A small image denoising autoencoder, trained from scratch: encoder activation swiglu, adamw at rate 0.00082.
Rows from block 2 of the decoder of a small image denoising autoencoder, named by matrix and row number. Rows with one number belong to one channel. Each number is 128 + 24 x the weight over its row's rms, rounded and kept within 0 to 255. All counts start at 0. After the name is the row's rms in percent of the matrix's.
After each channel's rows are labels from the 100 images, of 14976, where the channel reaches its highest value: "strongest on" is what is common among them. Only what is clearly more common there than usual is listed. The data: drawn human figures in many poses. In brackets: how many of the 100.
# convs0: first 3x3 conv (decoder.decb.0.0.convs.0.weight, 64x64x3x3, each kernel summed), inputs 0-63
# convs1: second 3x3 conv (decoder.decb.0.0.convs.1.weight, 64x64x3x3, transposed, each kernel summed), outputs 0-63

convs0.41 095 [100 166 134 107 146 129 130 115 120 113  82 108  95 118 106 116 121 125  82 117 110 137 176 135  81 103 170  78 144 177 119 142 123 132 134 115  79 118 111 155 123 124 161 159  99 148  97 153 128 142 117 120  86 136 156 155 102 125 130 134 144 147 141 131]
convs1.41 107 [124 133 121 121 144 129  80 147 118 111 156 134 127  64 117 133 129 132  96 155 132 145 141 134 106 152 111 127 140 110 135 118 122 191 138 138 109 170 117 121 113  97 101  84  81 165 102  92  99  95 135  86 122 110  91 126 106 125 143 126 134  93 145 103]
strongest on: stocky (62); yellow top (45); top: green (28)

convs0.26 099 [113 114  80 111 122 114 146 144 127 146 105 117 130 114 117  86 148 117 154 106 110 150  88 141 156 117 139 143 138 156 135 126 120 159  80 137 143 145 126 155 178 115 121 107 108 131 147 101  89 149  98 142 126  82 158  78  78 126  85 143 117 143 109 106]
convs1.26 101 [125 125 115 132 117 149  99 133 151 117 161  91 151 140 115 142 164 117 146 113 104 124 109 111 138 122 144 121 140 104 149 188 151 188 103 108 109 101 180 155 134  80 107 146 128 154 156 151 103  86 174 115 127 123 138 104 134 137 168 139 110 134 120 113]
strongest on: yellow top (36); yellow trousers (32)

convs0.39 109 [133 122 149 137 115 153 116 138  54 139 140 107 119 121 112 128 136 124 100 129 174 101  98 101  96 119 112 131 166  99 109  99 147  75 143 116  99 121 128 105  95 131 140 144 112 117 137 110 108 128 110 125  84 125 139 117  80 169 110 128 128 117  74  97]
convs1.39 089 [146 142 131 109 127  95 121 123 131 106 118 114 155 132 176 139 128 141 120 119 124 148 133 121 122 104 120 135 137 100 113 112 104  92 160 129 146  78  82  92 118 121 155  98 135 130 163 128 149 113 132 131 118  32 126 170 154 139 138  87 132 163 136 112]
strongest on: teal trousers (26)

convs0.44 108 [113 142  86 123 129  80 109  93  78 117 114 116 128 100 120 148 121 116 154 109 128 161  68 150 156 166 136 125 109 127 153 113 152 106 103 122 136 129 112 171 159 165 120 157 178 137 161 122 139 153 131 146 124  99  92 118 124 125 132 131  86 131 107 108]
convs1.44 099 [126 129 116 123 102 157 118 106 169 106 182 122 173 168 113 133 139  97 140 116 132 112 144  70 112 110  99 155 145 115 148 133 124 149 115 127 135  91 171 142 104  77 112 138 115 148 108 102 130 148 131 146 142 145 145 116 162  82 111 103 117 103 149  99]
strongest on: black trousers (30)

convs0.52 105 [142 147 122 115 135 102  94 172 146 142  90 120  93 137  88 128 124 119 149 134 107 116 107 112 115 110  54 134  87 151 129 129 129 141  83 155 111  85 101 145 134  71 113 158 102 124 150 145 136 108 122 130  92 146 137 117 108 101  96 135 155 128 136 128]
convs1.52 094 [132 101  90 143 145 158 125 134  96 144 112 144 119 119 139 113  90 132 124 109 144 156 115 126 138 117 162 135 136 157 122 138 163 107 127 166 132 138 135 152 120 169 141  66 170 169 151 146 132 106 119  88 183 135 127 113  87 115 131 121  70 141 113 109]
strongest on: teal top (31); lying (26)

convs0.9 093 [113 108 136 129 141 146  90 147 143 119 102 139  65 112 124 134 146 139 140 144 102 123 107 132 171 115  83 116 134 109 155 120  94 145 132 145 137 161 152 116 147  93  90 112 110  98 147 134 114 116 102 121  91 126 130 141  69 172  84 102 145  89 115 131]
convs1.9 097 [150 125 117 104 128 107 100  97 133  77 175  86 105 129 151 147 139 142 124 146 131 135  91 101 125 118 109 127 111 112 117 104 109 165 137 107 114 136 136 153 125 119 127 185 100  74 115 162 115 134 161 140 160 136 149 104 168 111 143  94 113  80 134 136]
strongest on: lying (34); red top (29)

convs0.53 103 [113 123 132  97 125 162 105 164 108 118 122 123  39  99 131 143 116 163 121 134 127 143  88  97 136 112 118 102 144 104 121 104 101 139 111 120 161 126 171  81 141 170 108 125 127 140 119 136 103 122 108 106 116 115 107 120  66 128 146 125 114 121 142 136]
convs1.53 117 [154 135 102 136 106 129 133  64 159 105 153 106  87 118 111 173 139 121 154 155 133 127 116  91 109 164 122 140 103 144 114 118 133 123 134 108 135 147 175 103 102  67 131 126 128 103 125 153 161 160 167 120 139 151 124 164 122 134 140  87 113 129 123 158]
strongest on: purple top (42)

convs0.57 102 [132 120 121 126 107 125 137  96 144 131 146 117 121 139  56 108 107 125 154 149 146 117 121 126 124 108 133 123 141 104 115 107 105 114 122 136 112 116 154  65 121 139 126 132 165  94 147 139 134 100  98 163 175  95 122 124  83 111  56 127  94 103 142 130]
convs1.57 091 [133 128 119 124 139 172 181 109 156 136 185 131 141 164 136 131 114 133 125 120  85 134  78 144 105 119 140 144  86 171 100 148 129 135 124 117 152 129 102 131 116 138 129 166 120 179 126 103  87 157 125 143 120 128 168 153 179 127 121 138 138 125 154 145]
strongest on: blue trousers (32)

convs0.31 095 [140 111 106  68 100  88 125 100 138 140  91 134 151 154  83 124 111 117 131 154 109 163  93 106 108 111 115 104 108 109 107 158 108 139 155 119 143 123  61 150 100 107 126 144 147 111 121 129 116 139 149 100  96 119 122  81 119 106 118 112  85 121 126 137]
convs1.31 091 [133 143 148 126 132 118 152 122 114 127 147 159  85 108 127 166 136 111 140 148 128 143 125 134 128 137 161 106 160 122 130 156 123 102  82 122  93  87 174 121 128 166 104 128 106 141 134 120 101 130 200  92 156 112 169 131 117 144 168 130 127  92 133  85]
strongest on: blue top (28)

convs0.35 098 [ 99 132 156 116 128 115 105 120 130 140 103  83  87 124  86 105 136 106 113  93 129 175 112 169 109  90  88 147 145 132 109 154 137 117  93 150 141 157 100  77  94 123  94 129 151 147 131 140 107 103 137 111 128 122 107  79 136 135  98 119 119 114 145 102]
convs1.35 101 [144 131 149 125 127 193 153 156 108 125 176 137 108 140 137 132 141 113 152 156 107  94  81  85 111 106 138 129 124 139 134 121 140 113 112 130 129 147 139 151 141 121  92 114 156 130 154 164 111 151 133 131 187 120 142 155 136  53 103 114 119 106 138 131]
strongest on: blue trousers (32)

convs0.7 091 [ 95 117 150 141 115 163 129 128  63 121 137 145  91 136 116 143 136  98  97 147 144 104 124 115 126 142 116 117 154 142  95 119 136  96  92 148 135  79 115 133 169 144 144 151  60 136 105  98  88 118 113  82 113 160 138 105 127 109 130 144 124 120 134 111]
convs1.7 091 [135 100 128 140 138 123 110 126 139 116 126 125 179 102 105 131 136 143 144 123 106 160 140 103 109  87 142  97 118 152 118 129 122 142 135 149 104 146 146 178  85 119 136  95 135 138 121  99  75  63 136 126  75 167  99 139 115 109 173 128  97 133 140 126]
strongest on: green trousers (38); green top (30)

convs0.54 107 [127 140 131 152 135 168 115  98 122 109 126 134 105 180 118 112 148 132 115 137 121  97 170 122 130 115  55 141 131  81 125 160 111 106 100 121 137 104  94  92 107 103  98 110 119 142 116  90  95 108  81 128 113 101 145 118 158  98 120 119 146 109 113 121]
convs1.54 093 [126 124 106 107 131 102 149  97 174 112 151 137 115 109 149 149 102 144 149 115 104 180 118 127  97 148 154 125 124 189  91 131 140 148  84 136 105 154 127 175  71 132 137 126 140  94  92 139 127  85 114 145 102 131 130 136 166 115 131 133 125 120 136 151]
strongest on: green trousers (26)

convs0.37 100 [103 118 120 108 111 144 115 119  98 158 118 126  79 134 116  62  96 146 121 138 109 167 145 147 151 113 125 139 160 107 143 156 110 106  81 145 117 124 116 104 116  93 118  92 132 165 128 127 117 119  95 155 158 170 128  84  98 129  88 149 128 120 136 103]
convs1.37 088 [150 120 131 106 137 133 168 138 125 127 111  72 131 132 132 131 129 112 177 114 116 159 147 114 118  91 124 117 101 121 149  96 119 162 140  97 129 108  88 132 119 104 114 115  99  90 160 117 180 161 156 141 135 105 147 141 149 166 127 103 125 131 114  59]
strongest on: white trousers (27)

convs0.40 091 [118 116 114 157 129 107 125 111 104  92 155 157 124 171 112  86 106 115 114  89 155 131  77 109 104 164 125 124 130 159 119 106 162 108 165 130 145 126 131 109  88 158 127 122 138  98 177 109  93 127  95 129 106 116 153 138 149 104 113 114  89 131  96 105]
convs1.40 096 [126 137 145  96 120 152 132 138 120 131 157  65 156  91  90 193 160 102 133 124 122  97 138 105 111 143 168 130 165 132 136 125 107 123 150 160 105 133 107 192 146 117 111 141 154 122 122 122 115 139 121 108 185 124 133 127 140 132 130 108 158 137 140 152]
strongest on: teal trousers (34)

convs0.62 106 [101 157 123 115 102  95 150  95  98 110 106 143 159 173  94 122 156 134 125 115 138 120 128 135 124 125  86 120 151 144 149 113 122 114 141 112  88 131 104  96 101  97 135 155 128  73 105 129  76 122 131 110  71 109 151 142 164 149 151 137 147 117 100 142]
convs1.62 107 [118 133 156 113 151 147 123 134 159 151 182 170 108 108 149 153 147 137 110 124  99 134 143 151 130 165 141 123 137 154 118 171 116  87  85  84 105 134 133 134 100 178 156 130 124 130  91 132 107  86 121 105 133 163 110 130  96 138 151 132 147 130 157  95]
strongest on: green trousers (48); green top (34)

convs0.0 087 [122 116 108  89 137 131 166  97 113 138 111 135 173 124 107 126 132 124 122 148 193 134 107 118 142 105  92 123 139 114 164 148 136  81 141 135 121 152 108 122 116 115 121 196 172 135 143 116  98 134  84 122 120 107 100 133 117 155 147 123  99 107  98  95]
convs1.0 091 [139 113 132 127 125 132  88 124 119 137 134 126  74 152 170 165 126 120  88 112 161 141 132 101 131 109 184 129  89 137 144 119 124 129  87 130 117  58 135 130 107 111  98  64  98 104 116 110 145 110 106 105 139 119 133 134 143 126 155 104 123 118 151 141]
strongest on: blue trousers (41)

convs0.20 077 [156 136  93  99 126 141 113 104 132 125 101 125  90 141  85  87 141 112 151 135 124 140 113 175 108 120 118 107 117 122  73 123 155  84 133 147 145  94 114 130 103  91 109 119 114 115 167 120 130 135  92  99  69 100 122 123 115 112 109 120 108 110 172 131]
convs1.20 088 [172 127 111 123 155 145 142 142 150 165 157 144 110 137 172 114 125 149 136 144 155 170 138 120 123 128 114 159 147 124 114 171 128  83 111 169 101 158  42 102 119 125 127 167 129 111 118 146 130 143 136 102 120 104 140 126 138 133 111 171 148 126 138 119]
strongest on: blue trousers (45); blue top (31)

convs0.30 121 [ 96 138 142 131 128  96 144 124 130 153 115 145 106 195  88 117 134 105  90 105 114 116 129 124 137  98  75 147 121 136 122 127 132 151 131 118 129 104  53 136 141  91 127  96 107  97 102 139 113 131 131 125 173 131 134 104 139 109 161 153 130 131 124  79]
convs1.30 081 [135 121  94 153 140 106  88 146 122 120 138 134  48  91 166 139 100 138 166 128 137 121 109 155 150  98 141 136 157 156  95 108 122 126 144 134 139 165 146 155 141 157 127 146 133 137 151 149 140  93  84 117 160 155 103 122 161 111 113 125  90 142 137 115]
strongest on: teal top (63); red trousers (37)

convs0.49 104 [138 148 172 129 153  85  83 142 135 118 114 151 100 124 131 120 120 125  90 115 129 147 138  89 121 147 114 132 137 117 139 133 151 140 132 131 158 103 116  85 105 113 106 145 144 146  85 135 107 163 105  97  92 127 106 133 177 152 188 163 154 111 163 114]
convs1.49 099 [160 138 111 125 128 171 134 146 110 147 122 128 178 112 142 144 127 116 129 171 149 139 115 150 104  64 160 149 106 180 123 130 101 119  98 162 159 100 114 150 142 133 140 127 128 123 158 137 139 117 130 103 101 167 130 137  78 120  78 113 100 116 139 105]
strongest on: black trousers (33)

convs0.59 108 [164 132 121 112 115 130 107 141 112 130 110 144 116 117  68 110 130  94 109 117 143  59 142 124 110 167 136 152 171 126 138 107 147 144 143 131 110  94  97 115 114 184 128 104 110 118 137  84 128 160 114 125 119  96 115  80  97 116 153 146 142 101 119 120]
convs1.59 097 [129 166 142 136 131 100 152 157 118 145 136 140 110 107 141 186 121 123 115 129 159 119  95 180 117 149 132 160 105 188 141 129 114 137 116 115 117 152 128 175 100 124 131 113 138 158 130 121 117 173 163 141 123 130 130 109 122  98 127 106 123 112  84 190]
strongest on: purple top (36); blue top (34)

convs0.34 104 [124 135 136 163 156 127 125 123  57 115 104 137  99  98 142 173 111 140 107 130 136 136  83  79 102  91 129 103 132 121 149 109 137 130 135 163 136 170 117 146 143 125 128 168 114  60 118  96 112 131 145 138 127 108 148  95 149 116 152 109 127 134 130 149]
convs1.34 097 [112 124 154 123  98 115 114  92 145 127 195 127 162 119 121 170 117 156 142 115 127 174 127 115 109 129 152 116 134 146 126  87 117 118 115 101  91  90 116 108  91  95 125 106 128 145 129 145 147  94 120 126 152  77 132 147 115  95  89 100  97 151 143 107]
strongest on: black trousers (48); black top (29)

convs0.43 090 [109 115 133 108 137 110 137 137 141 119  74 122 112 202 132 141 126 103 119 116 116 104 137 104  78 133 103 105 106 139 121 132 111 144 126 138 129 154 107  86 113 104 134 157 102  81  74 107 103 119  88 125  97 138 122 126  95 130  94 152 155 129 128  95]
convs1.43 092 [140 122 113 130 161 142 158 117 139 141 140 135 138  80 147 157 138 144 158 127 121 188 133  84 112  89 192 149 123 145 120 173 159 106  94 114 112 159 131 117 126 174 141 174 113 110 113 139 104 104 129 105 149 113 128 154  98 111 136 143 122 127 118 112]
strongest on: teal trousers (41); teal top (30)

convs0.38 106 [170 178 159 159 164 127 134 151 133 160 119 149 141 115 151 137 138 156 130 163 150 165 126 150 181 160 134 167 138 133 160 130 148 120 155 159 159 138 142 140 146 116 133 155 157 146 134 174 141 154 108 144 129 151 157 141 126 155 115 167 117 161 143 141]
convs1.38 152 [156 129 131 113 142 157 136 113 113 135 102 102  67 140  79 115 136 123 150 140 154 144 126 104 124 126  93 120 157 141 131 119 121 141 111 135 149 136  30 116 132 138 154 156 117 145 105 120  97 142 128 140 120  97 121  76 161 113 102 139 155 117 115 116]
strongest on: black trousers (28)

convs0.17 092 [ 92 111 154 119 128 141 147 128  99 118  87 146 121 155  77 122 133 110 144 149  85 107 140 113 134 138 120 121 143 160 141 112 123  89 170 140 119  91 109 122 137 113 143 132 118 134 122  89 109 111 102 145  89  86  91 136  80  80 119 116 105 113 129  78]
convs1.17 089 [173 133 111 140 161 153 153 151 148 151 161 160  99 112 144 116 115 142 112 162 132 101 154 148 110  93 135 130 126 136 109 119 143 102 153 150 120 106 118  89 109 154 104  86 158 155 110 122 143 115 141  87 123 100 141 148  61 127 110 136 151 137 154 171]
strongest on: teal top (36); blue trousers (26)

convs0.33 094 [ 92 142 100 141 136 114 126 152 111 120 137 111 164 146 134 133 143 129 106 105 100 107 126 158 139 146 131 152 119 121 131 113 156 150 151 106 157  95 138 102 166 116 102 121  71 143 124  73  62 148 152 120 111 103 141  75 119  89 131 102 130  98 115 134]
convs1.33 094 [148 134 102 117 130 109  93 119 158  83 183 144 100 144 100 133 108 147 119 130 158 132 155 130 116 164 130 147 154 118 115 115 137 144 144  98 113 106 140 154 124 151 165 145 166 148 144 109 158 135 141 157 103 165 139 128 135 142 133 111  63 124  88  78]
strongest on: teal trousers (59)

convs0.55 123 [132 142 131 118 140 184  87 113 144 138 107  89 108 185  84 108 127 113  74 137 113 154 144 163 130 113  99 125 149 124 107 115 140 143 147 130 126 107  91 102 109 112 111 118  64 145 101 119 117 136 121 111 139 106 139  77 117 109 122 109 135 127 136  99]
convs1.55 111 [113 130 139 119 124 112 123 153 104 108 160 134 148 123 146 134 129 147 116 120 158  68 172 128 120 148 130 108 140 126 112 125 146 154 149 114 116  69 129 176 132 156 121  98 151  87 141 129 136 138 104 130 179 151 125 117 191  75 146 122 101 124 131 158]
strongest on: orange top (26)

convs0.19 105 [107 137 104 119 119 148 101 157  86 159 128 130 137 120  82  94 134 144 137 113  89  96 128 170 132 124 127 103 111 118 150 134 145 135 114 148 145 116  87  84 174 117 139 126 126 138  96 142  87 133  99 133  92 121 155 117  62  95 141 126 138 158 151 107]
convs1.19 127 [152 117 122 130 144  81 119  99 126 111 112 144 146  60 154 136 135 114 121 133 120 141 186 123 114 117 147  93 128 119 123 153 106 108 148 113 106 118 102  91 114  82 141  70 146 115 136  96 117  85 163  98 118 107 115 126  94 108 111 142 101 133 134 105]
strongest on: lying (32); orange trousers (29)